config.yaml
crop_scale_min: 1
num_classes: [3, 3]
optimizer: "muon"
sam_rho: 0.05
lr_schedule: "step"
warmup_steps: 130
adamw_weight_decay_other_params: 0.01
Rows from block 2 of a small image classifier, named by matrix and row number. Rows with one number belong to one channel. Each number is 500 + 50 x the weight over its row's rms, rounded and kept within 0 to 999. All counts start at 0. Numbers have three digits each.
After each channel's rows are labels from the 100 images, of 14976, where the channel reaches its highest value: "lies over" is the class under the peak. Only what is clearly more common there than usual is listed. The data: rendered roads seen from a driver's seat, with toy cars, trees and houses. In brackets: how many of the 100.
# c3: 3x3 conv (model.blocks.2.c3.weight, 96x96x3x3, each kernel summed), inputs 0-95
# c1: pointwise conv (model.blocks.2.c1.weight, 96x96x1x1), inputs 0-95

c3.77:412506528526441462473460458472450461489553513562549514502534585480402465545493509477591496493455442525384407508494442499453497508409419487454501495496440493463501545492471529537397476487474488599546462405447437446390570445574493547445528413549524520542433496580459544500581568474507476504
c1.77:441469639501489421485465484475498483409523569539562442501472553514490553538502533385561544489555474466421412507449441490421514502482444469476499440446508518528510476489412515479430540460502449427478470477560530409397553477609518490446515464449528520397535552489426529565574549466438502495
lies over: road (87)

c3.53:515462542448438542521509457397485498475494492499482490443523491504494433498462491437551479484499418446509478542504522514499400454549489548497555519516503551548249482427622479444577517420485436492575503526589511546488582466519518469573482499513539577497554535521510506542504534453471436501
c1.53:457555496479515479489504528399496515557494544559490523510495570365511468545467469564435498449530544432467452544529538479478504501559460486484553477473568543518351517448524544457611521473473424503639562577584492644534544475478444452550504491579461475480478557558481520475478533449520483511
lies over: lamp (33)

c3.45:505581480471544558539484491462558492440534513474455513478494536479509436495445467450524436482425420559568536528488557505517416531487451500467516545464548517535510425408487453487425409464493460437519447459526469378421565510517464558424486636428659500430488561510467529557463533460529515527
c1.45:527481444480529590450504505441528564455376477529418483520429512464514489488516459456507443496454502560437583546463566527563438541468469511491514518450505475554494429329466513496481394472515486435481379472527531459371522460517429542467457571431559491498525550500531576502448465473483446520
lies over: verge (96)

c3.74:424510538516503462372445517514415459414422519474441529511489522560442442500457498568546598453544559487479489520525467513538453471407487474486557443562460566408426539495467508560489479548539506422505474513549541518535495507452543529663503413558484427540607541481484504500458491554551564466
c1.74:484460567482384509404505526546508487365466441506470500435556433559428536588442496509542550479503476417553414483467484500625502509499467445406494456573559498407499519481488500515524473547492414460484480461517493552515432535531504562561525517539573463453551548477450531607448439581480513487
lies over: road (62)

c3.10:438468370484449523478471490532298469461538477473539533539459466454518494485603468541496474483571480472390390420453498524508416479546441440595461534537524451544481517460468455531487513438494498463433506467494526539476504408480524500561481550482507508520504498501555546500564456362490470502
c1.10:457396436525431536506449462545354410489560454511539546491446479454536539453451435493463500456471531471349437536410553421450445453548542480554473489571459457453529466496431459471504515470424573516578487455546578444514527456537479465518512584493530529560488465488518532539464550480531548571
lies over: marking (34)

c3.43:441515411464483557484509511488626455621456468470551509477521517520481471475564495650515450513579549521526463526461496525477507586473422519545495475493503491493505441430482542562555364575505473640452512479510449479474485467537450453524518553533445484430465519451509460383571430500498521513
c1.43:512488438495453522447531497449627524466499514456464527442499572514437557495507544639488527513493493490503447480522441583491476491418477406556509385498467485514505433457462581508618492528524630566415489505491415551476562453497507429528599586512483489582476469477518479431503443527497489491
lies over: verge (52)

c3.56:479509537508554614446518508494470594515551505567584517513536489522579466553386519453469471502470413464448414436476501469479554505397445462444437494456544558505547416445356515541448569496459435495486501501469465479486562541478471565560516432565571471540556559522545562510476477535510557428
c1.56:524549501486552525465521454471442563504474421571560458563469498552488422580507529439396533513412438528487472485493496463455560488434500519475492439492562461474502432505414539551530458541393427469539548531488462641510508479498504520466547440461505350589568508497590566486507475531533533427
lies over: car (34)

c3.25:482469503501475532467519550538590548646447522428530548556431507506610513446438502527579495474557520497459465472511653507514485588556456491575509466443513463451509468514473488457510430483500428525410465474469477574476503452508542396445472549533491433529477408443515544529480551420413457479
c1.25:510589459546520471472522518500659449612498474497523539479440417463510577461426494483525483446446560478454515454484517571531495511573514537634522444471454395480535523441559496515531511475554422634429509441451481469463495473514525402506475551426456510519512508500534514495482506513395552449
lies over: pine (54)

c3.67:515519488510467537488541482486444599484488522494395481570487472438547471564483496491478526418422547463539509490527485526509523502509535528508542423429552423512440447471468507411456584438436453446488506237495421492532460575504522444459523450544531471441493522504462478507553478493492550477
c1.67:462486426496456473481552512508453445469572499553407526609541504561507504548567489420312516519468531438497476527502508545426520484429493546573520558426508473503562440561547495477502555470498413533464411348510507502587452506500475499487483438418548524545545487471568538481472466531502481528
lies over: marking (25)

c3.61:483539508571502483549478435497503545608515543486493531553435465632598559536530502625570554473621569550518578522509525503505552471591550541505516588536488494532519536538453503520558482423573470530462521471452468538493505527476550477470469429466374504410545550507440574490435535472469507505
c1.61:557489519531505499528470532589533558588538500562517559543454481493553550515487490538511636507611632562552591502466562493487576487558566555530515514545469453475598529520534513527625437361547533518491467531507524560538480502522502517470462459473408442498484576509534497512429531488436518527
lies over: lamp (29)

c3.35:538475491437482559530541550455447525474590505536497487625521489466492463481469490561418408452539634531545277540472504511460501457521493494522463514442551475523520543459594506457481549509479428540443515575483465529575454553490487445435483500456530562555538450475509548524474506545525472564
c1.35:595454642402569517510505480459427460591485522522520410564554426542521470460500508473506513448597493466510371559467554487528466476510609468462565495473490560503483554452506496432441488463473482574520434469472483447560481529498479452437535514470504480527575546507469488418493447589519535393
lies over: tree (32)

c3.1:507325397462534550397527446537496537463487468404401434518558487537569491551485471362455470529395561506521502535507460527547512527422479472452489436463456490464519459431506482495508427453518541545514412489480529450534570432488448492565500577476556484531522519548482511472426502460452504483
c1.1:503376438450588535465567462510387476468562487536422487433476437503510502545546480519513434546486534563564488469442465575538462530376575526474483430551550552422483523427494425442557496424467466534572496478480474594561605553555419491483537455480531539465483501534543525493467547515484464456
lies over: verge (55)

c3.12:527543631403505405502514496417492518455538503525422493516550498460460460466582522553454510513477537557563556452482486508508542532432613568456472434455541454502500500426514516375471462475499462471544496522520450398507475551529430429424521465499485471571498464522471517395491463654490502525
c1.12:542543536416517504463532556510599405443614492525496524455563565459388507450534509518522553510450559533429526483526452535442484453488524580479516467481532455498585459465456540499516495539475534589431560614453484375492464561518434462530481483453447537420448451494505486470469526614481497583
lies over: tree (37); pine (28)

c3.57:443504518498450478406474439488521513453518576591457512504447403518476432460465486437541504489528446493483431535484494504497528446514438603481560481484581445557441501430501324515442555500512519421521495437566468458482570547495493523554481447475523508658561468544563581570490532494519490493
c1.57:472508476451457485436470456486460597450394550489481510507442448559462447456478497406475528504411504508454477466511510465513656436453459503491495490455483567489417442528458418458456562419527524465468546406479461453496500537472513452555520483531515527554531457497549653528566533524433388548
lies over: road (98)

c3.64:566505536415494498537481536504502536573477489478588575578486435506488527469436419560538513518440393467522488554536533479544572454423451516452487443505496375496546477493478506459470421425435471437380501429529425415470467586536502537560485479599561460539488557470453536496452466547496435458
c1.64:392496494569546575467543494531504521513625493478444507510533463320546413471486457511470483489518482543475438543543485549498506504552455524388455482513586481504445495459487472417484455432460454433463555538538438482468489504546547564517464549429514483568471546463624563476442500469486433427
lies over: marking (50)

c3.4:535321544440382541492465569525526524485557470570535503433497450529516494529501490502438562513513492461518586490430568483476492429538619576499488483462583490475504492458559492560638426538468530457584484495516461557468469532518503533477498435444442584500485489469536457535466435512588459492
c1.4:575474657505463603534500494532557502474533487488515573551504457473518470553546503477478519514498448431410593459514526484462436411548561557518486449474569472434448498507519438510620494519542463438615439462601468442521525510426506528534542557495547423475539491497531569456480495497582568456
lies over: truck (30); car (27)

c3.39:545562459498420633542539494484507541458531469499486495466439434425416458454538503497520459482502380593560471600492549449563462523494492611553425495477503478525509390441461477477409562479451466504544483494546462554363483475524488486512477555492587552458484536503497552479418525421503499514
c1.39:503468408477555529588531390501537578504460509500477426524476489436471489452490531393383426489460557555462494547565515421582447535636527524444569494492498465545506443421498531493495497436528468429543431475530508487422551461556455585543482588521523538487577515512523520467432473475568486536
lies over: verge (37); pine (34)

c3.6:550451493489505594389512466511494495498493497527522563575575455458501447487506522437453385495511451460529544538523531514492504604397470434483507552419478495536557407427389491376418512453422440399532510496537461477491508481462427493487564557566507525466551470420483540578507550503517525496
c1.6:525468537530549604401443456528519517461510477528594496459526459448515506479459571541588396466453452439481465559455533525580475489491461479468489536412466525509518431437426443436413550544477465388576429451554451500453500572569486446521519568452525578527470467498483501530470540442409510580
lies over: marking (48)

c3.40:490542548481533487580481546470545528430472483575521514471498617409513480415525488418552502472552491415516543443531530467290555469530518507543501486505591542519592429453410507434492567490486496440522430490491428426461476524477434566528469488573511504496494455562491529564547530477494495519
c1.40:600479545563475489525500486473534436434640501453516516505499476492490498473490449487533455498631416481529497561500492496376446416509471510533530452497595448551485467413433441475561490490507556405487450426496521464477528497519546436476497572505593505413511525560376510520467564503569470554
lies over: verge (54)

c3.55:466589564519539583424523484434504556562495509488522561465612529574512540471519519591528524510470409458558566517545402509430518501514500541482454504555478475534589537397505506582426399483488456556524483526361465407493437508470466558518456511546473448542508523546515448464560486516434561483
c1.55:479530506540514576490516500471441436677486460500521552453597546573479554574469419472496596484454476451529595507588482479454563520518457535536453478588553539493607507349505575539460484418514522541486461518482471392537473465485473557537483524574510485486492512500453508493479525468449486524
lies over: pine (31)

c3.63:565421540495597572512525523517440536478509473557604542470571526449480505490479536566468507524510466474485508516554528525434464462492555570495513577466576520501478510532583515521482498509457234548578517454497540453515450561505470511533458406497527509529471549520472456454532520518534569561
c1.63:523413500496500480511510495536479518484468493533518540484485461445548496548464547495472548562523640455562651479539451557490495541474609527461548534453541482546484429484551471560558535464462321480568442506543591399514471540518451457464466497520516504481508629497545495509484523474480593531
lies over: car (40); truck (32)

c3.95:529467497538441511581528446467543465604507513518500512505446413552465478456578504536477518537578405475485475524509643511511384530481519442555493570455464466501503454454545518503419466454500451462475430441440428463501484428475475546510529390507560438546433482444465541556545481535370437452
c1.95:527462511562457538561554503544552391460490454457483510382505486536480511490495563562519549539487475462552610508557554433549390501529541416521424472481514420549495434477532563474561437477477411542441502484436460427534505461448494598525488444500523539472503514463456598491617478488517491392
lies over: tree (29); pine (28)

c3.36:558466533473534540546529502493431521330546520524585484539557371518440525489503502456437493520471483451461503355436348522454564507448424458465497540519554543457505459499534470451424533518477435436517499438488529539469499517480553540568518453532532561478504555508500575588529528524494549538
c1.36:488506418438474575503500541512515470440501479568481510429489421489470567433514470498500468569456468521520475334402499543498475521395496500485492577492448634467535475539428556492518458536568410484569443478456444540463416487552560547557529518543502571571466546526471494607572498515498509517
lies over: road (72)

c3.78:537562427426566544463474551490486544466544506440451480437467444469473525468543455548579385463524457477538498414398499504577439463492545522521469478427473490478535446494531445486526438463537498425498442445451445448365516507514475507498394520464653490479459489524407448435517439464547478496
c1.78:489517470374505465527543637484418514517440481530486495453501493559464510500533389537502525500540479480464477492536576465488544539381568490487506495494461514469515534489542425454475419478520449509477371465511513415405440443490506494551380546568613572550506489513466427445547472446457471531
lies over: sky (80)

c3.18:515491539391463515567468474474496506521571453470475535392438438440492482479491556491527446476648553434539497551466546500479502441498504507534477461445433502496419395458565486466488594444472501523425549538411432447471521504534540451469532426529559605608452416456518462513512473546539526545
c1.18:460511466399471458563520504455443460601488455493563460446455461475592469546446508452532454424525487447510622478411543500513454528457481527502521450443502526465462469519434504464412511417479495546470536516475554463622467514554517482490593599447488451564507430471633501531511399490511550474
lies over: sky (78)

c3.79:482471512454432426480513499499530479638473439438499532613548536497527475420609503628531382484547539422507543502449469519523544506479514470495501413478485488500411458556559494459520452484486463505454485510460541461480463466461466469533538385401540544565479436457561547408531483571484451537
c1.79:484481550470498455452475495441519501552480505404521571546595536446573512463669479523506396509534540438469502527460475494535483483544510523511434408516483522443484493515548430386587508489467571511464458507512451456473440499454497503532586383428597535511484467465515499447493480402488413566
lies over: pine (44)

c3.89:472450509466436461475451464474552490454502497518544495492503460541470418473489437511498425473479398473544461524425424493533429494437394524533504533484538494453502503459468521493428458412425484506565484429499442412488532472570459499602444578491608378545504522483461550385546461468433434412
c1.89:518449574429485510493472573486502514467512526553582476437488429449454489517468472445537483502500510547542531560356474461492509578408479502536553419426492470419518553601450519496497583473475476435545518507476482448451453459647460507516468523476549431489429540421524488439575513420457461407
lies over: road (77)

c3.69:453543581573536535546559545536543495531393514489495554530605537523551631511535505606493593500531444484496540504521547504486458472541458522511526487577464477488531497578436454486431459484546526488467466502441345521496492478489543433542508532547385525433509496455557494568619542475427483486
c1.69:487580515609527535491488531460497423578459558480433456530497581531502666551593482531513617514586498470463530478516548541486494509517494509489475554561553512570422512549512521488433486525598458484455487544517384519502514463472567442471450509437478573510574439461506501573604519457457485502
lies over: barrel (29)

c3.42:498573517462518607458520501527536525515411512469388487538534466424546516442465499532467437486547467430498534524548452504590373319523595503528515444493550543499516455450489524427523513519542521509570524465623539520464498507517469484498489629528528533454506458551501451441458563547489470512
c1.42:448505539427507530499546545537457454597467517529489454628512465466554539461538491602456362519591488466464476466488591460606377364542539497563557523544568499468496510423567502493577497512477455457501575558526548478453460486521556511488436530544495463490559450531497472478455492514483504536
lies over: pine (43)

c3.90:443493519471460388550467483440510474406450496585569499512429527468384439514473507529477470540552472503502462552450553472492509453427486509506475555482502510439560370425492423471422491498382459487524489529441390518443554455506534498587507473493542501428492471501447514554353528482557531484
c1.90:431473451447400484546535459446497568438507539544572484498440493484434523519445513480439435538543475416510451475493542468476533446420565470580492496498586501418501445447574552549461526538384457504521486491398482429462481509416483479557411450460555473490498464506538461613383491499478461421
lies over: truck (29)

c3.93:515601520497578437500550532511488457495621480534518544412488461459593512505454463415577452519491496503476521457454518506534414464427460511469520486484543450529604486461513499524502495502532551494617492466492518392519515435490454540412479460433547431465458563505433543456413471466333503497
c1.93:623522530509441550531636508475529447457507456482412557503582514496508522489405463470477409471462403443505530571567442507518414415428441618467516509517544475548582458433475455523459541530489531467556476442456506459509522470449404571481515498461513431517496511548451549435481568461507474499
lies over: verge (53)

c3.49:487467561501497526446520495498450462535363527545424510522520511482547514550498491559409563539593527498552617575489515551553470595460501465465515553383550485525581510472517530539534496562532549567628511505573568559542427465475446455487484444536448496460547551503405558475509503440446552517
c1.49:486451520464536452522491449517578509514479603515485507435492466508509490452480468589546577545481475464524544570479473519512487500454503471455507535359593488526462575547572488616556481667507575499586433548503634596457455536509542492483457464479549522525462542495512542453526504444468551512
lies over: tree (26); house (26)

c3.16:451561447478525437439512496455506498460527514535194483502505548503524475487429498447443490475431521436554480451525484509466492466422429510465498522495514453524483445422460516445501536458493536450545509587532500508554501587477458462455507448505518429527528490537514524491461480573567488494
c1.16:522439521468508497534449443461498593553376507542443411508437425502460471514446474432519487489419453508449458546489495476599554505446444453486468373489497376501499492470556573464474440453458511447467555545473489614555548464451472531496555547510540411498413462507387508484484461474463473471
lies over: road (77)

c3.73:464464526445473461397537464498537514344399463523537501422465505465434401518417497424455432513415554492455432443500463478440511500453465486479481504445533504555539458514513479486539551539535567461462541516511478423428524333542441554550481499434578477472534502515455558466488502537430464486
c1.73:469427479446463523489484493493443520467482480522539453461477493395484411458482457487510495471499533481467511467497464446499522529434517478498473500450539450559479469454521549521514577512528564489350472495588449342481468316588416490473491438416540470441561545561524490519422455547531491499
lies over: truck (56); car (41)

c3.52:424438492482464562513521481478517567519401490485504473456499428508499480481431528566515449565612485535545531535527526485560415440498482542527494521532474533310514546534593517510487538446495496446621473488507480534551463477549485465538504528603441545445456465499577425516598464517395539522
c1.52:496429501483494498496491427506498470573506527499525439529448396503506474442472530601521440505558491579530495463524508490506498471505528507505471539536454580363647498555694512493514503473433424489474467557500491546591547559599527533554484451579466510429485490505477487530484557501471443561
lies over: tree (50)